A small image super-resolution model, trained from scratch.
Model: arch unet, widths [96, 192, 192].
Training: normuon at rate 0.0098, 5500 steps.
Rows from block 4, named by matrix and row number. Rows with one number belong to one channel. Each number is 128 + 32 x the weight over its row's rms, rounded and kept within 0 to 255. All counts start at 0. Numbers have three digits each. After the name is the row's rms in percent of the matrix's.
# convs0: first 3x3 conv (model.mid.0.convs.0.weight, 192x192x3x3), inputs 176-183, a 3x3 kernel for each
# convs1: second 3x3 conv (model.mid.0.convs.1.weight, 192x192x3x3, transposed), outputs 176-183, a 3x3 kernel for each
convs0.130 105:126155159137135188156165200149128146175116167142135111126140112139132131093122094061068157121106201114098162089107085115127069114099091160151150179112083122129138184171124127144122138098130163161143164112156127119171
convs1.130 109:086094071055124092113106154137125144131142152111150143148122123179107103180126164099160149100179117090156162147134129164119165125128165120134103145126117114143125113120108146126102086048064086139089072151113062111081
convs0.131 099:168074117108123118125114117126094150151107164176127146177138148145074116144090171129138163133124124146170165135121195110118123103124132155149123120133133136143161167094147141127158106094122097077144099109157112093116
convs1.131 097:122117071128129123154135086098154087129135123131117102103158206135156137128117097177131188176147171145116193141158151147129127089128102137143157117113190128128117082125129089131121128138114152124149139164164144153168
convs0.132 096:193112097197101118115075126099116119101113146120120151207192214126169162108130105147145086137143081147135120166140178178161164167151121121104096140169117083109079095145111126140136106090109134102167105181142146154141
convs1.132 091:144166135117144114164125067098127171116143153132148147161155110135084136125106068217139111187113089215146065154137118088138131118114149173155200173103077160123138154139156126113092083107163101099112102122131115140097
convs0.133 099:148038119142109094122155097126121084164136081137178129108128085107153104100115096121137167122195161134155101095143060076100110137110083141104143119108120094093127152104050136076092091098141143132091133125095162123142
convs1.133 095:156152105145160090161209101143099120153148100143145177138152140146117147168137150160061095155126124067097097130079071167139131164132195118141161148118143078116083071161130129143083154167117158166138140131134167088093
convs0.134 097:126132132123153149101173181141145096189155084150168084126149122143162073153146130125095159114089141156120163153174164118120159165099163115145072107092177123136085141109097148136101135137126135119121134096156139149094
convs1.134 089:080114181153120153140114124180106131165137040089128100094143093169129142109148147120138139094161149085158151099135133135156169131116129117100129093137164166084098147132131141095083131137083130119057123150067155131122
convs0.135 101:148110114152117101146175138085145106091115143117090107124150107090101097025101172128126091086141157094183158085104136099115107141130085129148130070143142080112168140146168174167174171203157164164118124125068140098108
convs1.135 093:128108093155115100165149126140125088154167170135126184078151157121165193132100162137103153078125135101118140162130141107135171093180137143088153119134167139112125096027093110114113120118105124190119160113146138080073
convs0.136 097:100100129145118142111093144148123130143158163167138144074117114154172103129137080177146132155140198114154124073106137102074089138128090106111143114126101094055130113104106154075119104096109150175124074150107095185134
convs1.136 092:099125140119127096145159107130114114097067119133071125166126180110104095164156191079112113062096124109099100124111156135149181115153146096199128143137132111147115192123142127135164168149135097094109129104160107078092
convs0.137 103:130129119147126123162069079160152117131160102173157111146124126123055124113084109094165101053129089093083094174127129124142124120106141165131140151139138138098110161160139184144170160122153090097128173114122131138131
convs1.137 103:133147095104112138125122128144115106118127145127105139112141118126140132120123053114132116110149162129153119126149139114139110092114134104124068093156127071089107093111084121100090113088117112080112127148100129179158
convs0.138 101:084145126124115133128087112182181126148118183139090133156088189124160104103165140134136113077149141081086143143188134120178129134120072137111151069150125104122100151118144153144112144099128118117150108139149145122107
convs1.138 107:094093126102107112118101085118132069126132138156092102137105111150133151126152092116140254112122247139115169175107098130083091086077121125156190129160213117146160122144091146093083096104087126135118127142133147145181
convs0.139 105:132152149090134169104121136128095076128144072150175105171173146100131160118094090151112102124114085170161086137147135172117135104118142184165157116105139094084196184160100121092118073130149101130125108130175110127177
convs1.139 104:154139120102123172106126142161084082218114116195166169183172135103161161138101099208081134192160159135167134059109156120138139120129148104130140122143177115109120074087091128128124124126105162123162123120160079132168
convs0.140 106:134142161136132116151145144132157168139160132155112085108136167149168122103180135061119112118114094136106125141104069123096091161109128132153159162101115153138079136159123161178186161182161145165145146170110092078127
convs1.140 114:100122139114139144095074107131116133088069159074097142133082129121091082093086141115131107130086146137110160161160127172161110139137111114147099126154120156151038164154114134131090137103124098125142142132123101055095
convs0.141 105:171170137128125062115036101100152087102161126141121095111096097207178186164174144119139091158145151147160129092094169125144178169141126091098095099102128110112130083152118137159124149053119170125102171138038163153124
convs1.141 109:099136096180157151151112080139145134062067161112064132091013116119099053149152111134098152128131071138107075091110079092097128047148144114122133123128150103131167156148133117100134131107136088066112143177183159174161
convs0.142 101:117138060100109090079111084151150151148182132143153134177158088172138109198158144113105098129120064116131101130136104149150131145115110158189148132177149135155169117111111077108118137119130138147180141124105157166147
convs1.142 126:116156204103113154137111136107140182095106158121111126137116063140155098108116060156145093137150096129144087160113137153108130174126162123120069127129055112095055145125143142138137147116119118123075153151110072116120
convs0.143 104:211202195150153140097102112114118115097110100090153080090104123086131124171190158057104132183134126090074087134130108132185149128105186093097069128121146216197180101115127125125136063141116125165117111123113104123180
convs1.143 102:094091112136126125092078100128080116132148104107102094060107090102112107133165153165179096185136102147120135094099099119088139167093119117077085176172161123103144135169165091088103067137105136138133177133119156068118
convs0.144 097:116153107127136103093065079129125182130113142157131123144119119173146077189202154134160081121109076111133114141098052156085114142102096139111072134093082140108088148096143160111151200174183129122118136172144148156121
convs1.144 098:191182132156146147167121131134144144084139115120107150115105050133098064108099074168130129230101144222144111148146146180154150162155119152100171089125147117145128122111144114115127114145130163178130164149105166146081
convs0.145 104:169139168124125151069109099147101129142132127133106108077115166109174168109086135044097087078124120093134087141168199118174194115183123114133148102118148142149118132084126123131122092188146085143176108068144111119114
convs1.145 104:148120184109162114079163120202181147169132156120113125159186173131110161092077108148096173124161179074158187089075126108123166138142154090089073110125133112040092089093090167132124139165092119139077147182132097075151
convs0.146 104:115199167116118193130079084088090060116123107135087097158150145153105153178092122146143123161137169068130083146148103093124117109168133109070095174157111129118068076163122048126150093128091095170181064117188059092103
convs1.146 104:114175167101131153113074127186197111173094102231150155113102102117123107119072072149123188093100136108102122083083102088104133118180094167124126137141123148161103133136173079134184115123182120153234096172249093127172
convs0.147 100:158159171160145155182178175109127103143160164118107155123131123125115106113183136145152166122080121120063048191167107115148128097089108120101100172117132152094116156178131099105081113154161209158101140072096103103112
convs1.147 095:084102127136125153120125131053133107085101119143090131108130136117107101095070100154154124092146138085116142119116129139103126147071044178133104136156138138168184097106164141157162117076106227192116153144101136082082
convs0.148 103:085105164136110114097119141148127201084158168090117136099129131102147112135137117102115087099143166077068154200181157184082113125070147104126195148160200214176172172187106139185159097203158097176142138119109147153122
convs1.148 105:122117084093141110126128119079111167132133195111124161092141174141136139160191151110161200072104207133077166104157116097125080095111122127086106139132170101122115101055086108072049117070058074132144124129147105093166
convs0.149 103:107111134105120136107135123135168150079097121105147125173172090121141091199139069066061098107107147117149146086149158140117144150201148173151133168164115131090118172105096096117083128125107196145138153159137119110104
convs1.149 101:135113094113116119179169132146114122167114115130104148145126114150136098157110114103085168111146187152132159105100084117108101133140169139145140186128151143092103137094073165162141084095114160172102175082091167117065
convs0.150 101:078151202145124168173116111098115092108106122146140131139122159134128123158133079168135147147142124118116148168169101136092125242160187109140150135142185180161118127192152118108179150119138137115145138144141128108139
convs1.150 096:156127119170110118153146201162124128137123143162139127153145109165121194126130108159185224130107139136137102104125100094148111113064129095101028100142101130108177132113054114114130064073156117152110140145136140135070
convs0.151 096:084139153086154170129142148124123137109126072134116104154137088162076055154113090050071188039105164102134178152148167120137151093201160174159118136105115134148155092144140127127159101131184112100104137129158135106149
convs1.151 098:146112103131140167139104155168130099180110147131095119176150165176156133143178073117097235121141199115196250066115167099126145105153118120145159111151180129098140077061107109074161090106149122144125117155147176161177
convs0.152 091:126104112148151102152156098117103058194139103169159077190186191114120198102133187161184112079156125076125113133140145092137138100175144080143125077137167070122162134144124205201168131142100163105119130132132159095118
convs1.152 092:121129130149111118144174142122111136130137118143130104123134123076149114066106038107151152075092135088096095145172177123143181110149174097158190064106197121127185137099091072065087154143144079177110121147146128100103
convs0.153 108:102144196127170116076141108104115118098153137127147101101158112156080106148069117115160102158124126096069113127092090071062167124118166139151144163159158115110121053091113122070130139099128123125131072117117092161111
convs1.153 124:109090097123145136103134150188086078157168141156123094175131184147129127162134113147116144185114136136110154107115141101131137093128139187141101132099073159113125153169128125176112172124106146117187129113216137110179
convs0.154 097:184175163143169171065112116137167168123164172090111181102167134102115174181131098093126111104126102111144128077090070131128103177125156165156163144139157135130135114121104109106071040122116134064173102075131091092112
convs1.154 099:147163185095100143075095122102134181111113142120119172088110071071152124130142144091046114157116124097108166127073051177124102191210208109111108093162131121148125083081135132118081119165141123168195133125191137206181
convs0.155 091:132144166108090189104138173074134135136149169173099159075082178127156160163115104162128094141127125113113144048145137084124127123113113092123117089112135161168143063133134079091141126135119149134156082091148097050109
convs1.155 081:040056088067149123091140132091158099085129097137144116166141101116144146121168189091086052163140127174128091120092082113110146148139165129097121109156110154131129141115123136138105106120127145174190196158182112113111
convs0.156 100:121172135105121148117159158179119132121125160101164141084127093099085090144110130096107192086115131085101141112094060069156104052072127076082109140119119124141153121166103092112098155160058092103128138185150100136120
convs1.156 094:119096108132121125126067106081086108087106105157133118134086109154137172180118162160158163141124167106102132172170167157099163179149145109125148142136130112185175104125117155107128101081068187105157167110144126131133
convs0.157 097:134122164141100147117124113187156148187133054112124076136164129163147132189175191156076134195168146116088100129151119080092132085105129127123105119147154128115106094112233106133189163118139069056119126093099114064167
convs1.157 091:132128057148130071155119135203148138250118087115114081119082064166106075132114110157158072147100069165151155119140181134167219147095150159143119128106113152159168139128094137134121092157136115172153142172138186193185
convs0.158 096:174188165137129108156125121115124135151129118166181129086138105127153072068103108133127159103081189090085118163114139171139154141156222147141159111160129083198133143148192153137088122118121136108107137093170130141138
convs1.158 091:149102086136111092134092079118086096130125104137144154160185248138142195119106177102132131082154137084074115087111154098114132192171109135077167085088168110164143131139097189151120098123134151135074128180090180160074
convs0.159 095:086082081142132145102139064111161114168124139099123072144131129097113212114145154067082156139132103172106117089118171158121085131167158107113086112121096143144085086049131052003103040094080142138075136159137196148085
convs1.159 083:154174180076108127124116096167141194107150137102145129112163120112148113090115088140082067141157130128140198108086155128141137089127181116112154128145225151159135157139183202203182127157147134128102125141126162154153
convs0.160 115:150149107107113124081121130118117140143143125137119124116082106135144165161104074082111159116142160177205168112095119171118102165124117137121132135146120163146123138139147208172112177158093120147131122103143097119180
convs1.160 137:165179176141123173133092135138118100072108138057114125135138116120147104150130087160122143217147157183174184183166130180151157164140163133113112127148132122173149151129130158141098168181113163197151140132108148133114
convs0.161 092:102130139131110133140113145150161172207146139164128152148141159106174157167122172093162098145107064144150114162131120207123075166188126089138136086111151103145137107086084127131068136110100118140154090080153078081104
convs1.161 084:169177172110131142100120127125138182115091071068058119084126087087121140044109124141071058126111113110090087161121113178120099161123157063093116090144113117115140115163147201090139180124174122161158113188168098121090
convs0.162 101:151168175150147140124097085105158140133141112141119125158131133121069124078106110168148110090098081151102110146164122128134112099145163120135130095197124106108112131182124126165149137179178116078111114137157108119202
convs1.162 106:156124135168144198131102200123146102142120155110128133184164137157176102161115132172169171180151143171143118116126118095114120079098091171165120182086128157142105108142152112125135123112176100120162150110146181180163
convs0.163 104:168159136141161161160172136158194171137167131096095127135138120145156119188185142100134159115188106127102134108097149117099132159153153110097092188153203135112105135111146137119167105129115165114179152113147130106087
convs1.163 104:113076047130118135132078111148124124108097108088043054095134095129103127118129133105125144169086119132067143135119080140128137097128156154128074116135121125099122144115135110140144139178148169145178127166105113162161
convs0.164 097:119175110081096108107138112103110131099118110073088181157063136145115126131164174177102150142138143161073187075096076142107081124120107124124136044107150100101167135146097173179107177145107104146086128121091147153153
convs1.164 089:137095110193154163173131113094183135097164148087160120161112060161147099154148119085184134113107093099148074136133160163129152131161124075150144119173229098113133156145112106097104115107136155123152200105151182110122
convs0.165 103:136110142149174179101139175121123144147155167129127160092107077146123087140064107221154130161135097119115082133154067154144061164142110135148118106075141106054102154119153108109115081142176092148119064147160111087162
convs1.165 109:072057092126093091135085083114090076100105097115111111184151074194125118168136164222111184255114125177125123142108154156157162145126160160176152120193163107083117089118152159109133130124109109107159143121174113097148
convs0.166 094:145094114195126101107152134122061148073102166115114149085156138110111110139120092163166132087117139115118139108128095155120111172116129141095108105110124137158154091122138143166128115181149134096093103158146110117113
convs1.166 092:095083167137130069113103077103115097084142142108161116143134135130155141120117161099128127078144171069124093146156120156131105124100143137169140105176141134161088129072126133111117106151167130133161106092120161127145
convs0.167 099:136169135133150153164115123112112161127164157086172131142133121153093152122092156165116130154105094185126094108131146135115136133137085078084088105083144170182153161128115110108103103071115108094096104119087170159102
convs1.167 101:111175141134121157124101147157173172136125080171197136090145153117118088120110112097162106130100109097096141133098084120151133170172163182104113103128148129215167125122164147119175162151164124089166104133191149182199
convs0.168 092:163160173163107064161177082165092125150115131174139151118127120078124158089176113166087184162132188118178194191118151147088149146195165100144191110131135103074126079095034105152075113175137127152151103147145081090133
convs1.168 083:145090107157163085130132133099117103133131116132164128131193178076156191098109151083111118072115100002124161081095123097159122145109131136151140150102136116097191098100128121081120190146157129140149123108163099098116
convs0.169 093:116086091145136089077117157114120134149135159121164179158188171151136156110127148087122107110139139143139175097089072083137062089143102024077083049111066145176110074045091085123131052106194124101067120180183202176126
convs1.169 086:106160166103087089111150150125163125106158079075106113117113104139147086118074117106088045125149118121133165109070101158150186115156171144120144178144162194174177121134143151134115166175136164115116069119110124112106
convs0.170 097:158132101144098110119100179149120142138111145183142129130132136092126114075144107093145111083087115097142118117177114135146148140102085119115132107136137119163155131169106151106101167149161140159116144172122127136182
convs1.170 093:060120146125128126148132107169139143135130204098062151166153156150152141175165131166144194111124209166122201197141175114103138088089082098098169141103185123177111121130092125130080103079109093115092094106122124085105
convs0.171 096:116101109118138119095163164187122067141185163107110096083094107098139137175165091127142108121148156098102137104146103105131136145064114191152078171159137120121127108143108124111125166139105128122135130146180144095127
convs1.171 092:153133152112110154124148159131162172074116125133159062130120009104141126118162132168153155152140072178159108138135108140129131167076130110076115121143130169114098096111127137168168134150115099108092149131124138112137